python train.py --arch="vit" --train_examples=97500 --horizontal_flip=true --targets=["more pieces"] --num_classes=3 --qk_norm=true --layers=12 --pooling="mean" --lr=0.0032 --beta1=0.9 --eps=1e-08 --epochs=6.6 --lr_schedule="cosine_restarts" --final_lr_fraction=0 --warmup_steps=500
Rows from block 7 of a small image classifier, named by matrix and row number. Rows with one number belong to one neuron. Each number is 50 + 12 x the weight over its row's rms, rounded and kept within 0 to 99. All counts start at 0.
After each neuron's rows are labels from the 100 images, of 14976, where the neuron reaches its highest value: "colour at peak" is the nearest of a few named colours to the mean colour under the peak; "peak on" is the class under the peak. Only what is clearly more common there than usual is listed. The data: pictures of board games with random positions, seen at a slant.
# fc1: MLP up (model.blocks.7.mlp.fc1.weight, 512x128), inputs 0-42
# fc2: MLP down (model.blocks.7.mlp.fc2.weight, 128x512, transposed), outputs 0-42

fc1.28:37 41 60 60 70 77 42 52 52 45 22 56 25 50 38 41 38 46 67 46 62 69 62 64 55 40 53 42 40 64 45 27 52 70 58 65 59 49 43 50 62 63 49
fc2.28:53 46 35 47 30 40 53 61 48 50 70 36 58 57 58 70 46 60 44 53 37 16 43 59 43 56 53 58 58 88 54 45 55 36 41 32 33 59 50 45 49 40 45
colour at peak: pink
peak on: board

fc1.65:35 40 59 55 62 64 45 48 50 52 31 61 31 47 51 44 37 48 70 39 66 74 59 58 58 37 48 35 34 69 52 22 66 62 56 70 60 46 52 48 53 62 52
fc2.65:52 47 30 46 32 39 60 58 49 45 73 40 62 60 49 70 47 65 33 60 28 15 44 50 47 57 51 65 66 74 52 42 53 38 41 41 35 55 54 39 48 45 49
colour at peak: pink
peak on: board

fc1.170:40 49 63 70 32 53 43 48 42 48 72 46 70 53 48 47 66 65 58 37 32 41 51 65 61 39 50 43 59 61 56 46 38 73 56 49 35 41 42 68 63 58 57
fc2.170:49 26 46 54 50 31 45 61 53 46 54 45 61 47 49 65 25 64 39 50 40 74 58 66 61 47 60 57 62 54 42 34 36 29 55 36 59 42 56 33 35 35 43
colour at peak: pink
peak on: board

fc1.223:70 68 33 42 48 43 70 45 64 62 69 48 44 52 51 31 45 56 63 62 46 32 54 44 36 21 61 35 68 49 33 75 53 49 39 52 48 63 52 58 49 34 38
fc2.223:59 72 76 53 64 45 33 46 45 53 35 63 41 34 35 53 55 44 39 56 64 63 40 44 57 52 61 57 33 10 31 66 71 35 54 51 61 49 48 53 63 64 45
colour at peak: grey
peak on: board

fc1.500:56 59 56 65 59 46 46 63 39 67 53 44 40 30 70 50 44 59 48 53 41 34 19 46 62 38 48 50 58 60 46 81 28 63 55 33 65 53 37 61 39 45 32
fc2.500:66 38 43 45 62 41 60 53 53 56 32 73 38 59 48 48 44 58 47 56 42 57 47 64 44 43 52 61 51 50 63 50 44 72 48 64 65 54 59 25 42 52 58
colour at peak: pink
peak on: board

fc1.445:54 57 45 55 62 54 73 44 56 51 58 10 44 46 43 40 66 54 56 49 50 38 42 59 47 49 63 55 62 72 40 55 46 67 43 52 60 44 46 51 70 65 44
fc2.445:61 52 33 57 42 46 41 59 54 47 39 43 45 44 46 40 31 64 67 53 20 45 55 56 39 34 56 70 52 86 50 49 49 53 41 46 32 55 55 36 43 25 52
colour at peak: pink
peak on: board

fc1.301:29 60 64 34 51 45 72 49 46 49 33 45 41 60 53 53 74 47 63 46 62 47 49 54 54 56 28 53 49 58 69 33 40 67 40 53 41 73 69 38 51 65 41
fc2.301:55 59 29 49 53 61 47 53 65 40 49 58 57 59 44 72 20 69 66 54 58 65 50 50 58 66 61 49 51 53 37 57 51 61 38 50 43 38 61 55 54 29 48
colour at peak: pink
peak on: board

fc1.7:39 37 24 44 56 49 57 44 41 60 62 23 51 54 50 49 59 43 59 70 22 40 36 64 61 57 47 43 60 53 50 44 47 58 58 53 75 52 48 53 62 53 49
fc2.7:62 38 42 56 60 46 55 52 57 48 33 62 38 51 44 43 42 65 58 56 36 62 51 45 36 43 55 67 45 87 63 44 46 47 20 48 56 61 52 32 37 37 47
colour at peak: grey
peak on: board

fc1.446:39 43 69 62 49 46 28 59 39 44 62 34 43 58 56 53 42 25 45 45 55 47 32 62 38 66 41 42 44 53 47 62 25 49 76 27 62 62 45 54 51 57 47
fc2.446:54 53 39 42 49 51 65 62 50 48 52 29 65 54 44 68 42 66 63 62 54 43 61 55 54 54 54 65 47 83 59 37 21 48 33 60 35 60 36 41 45 35 58
colour at peak: grey
peak on: board

fc1.348:75 82 41 50 53 45 61 50 52 34 31 57 40 37 44 51 73 50 47 61 37 47 77 42 47 45 65 63 48 41 27 61 60 42 54 41 61 46 53 50 31 45 31
fc2.348:54 31 59 45 28 48 35 54 37 54 65 30 44 52 57 43 39 34 46 36 53 48 51 71 38 41 45 56 54 34 54 53 39 53 53 52 56 61 62 63 68 20 72
colour at peak: grey
peak on: board

fc1.424:61 51 45 46 39 41 55 34 59 36 70 55 61 60 78 47 41 54 55 49 61 37 48 41 64 42 55 62 62 57 45 54 64 59 56 69 53 32 46 55 66 52 28
fc2.424:52 27 38 28 37 64 29 60 49 54 50 53 54 43 54 44 47 55 42 50 45 77 56 55 57 69 65 45 63 43 45 38 63 23 34 47 63 67 57 31 49 28 37
colour at peak: pink
peak on: board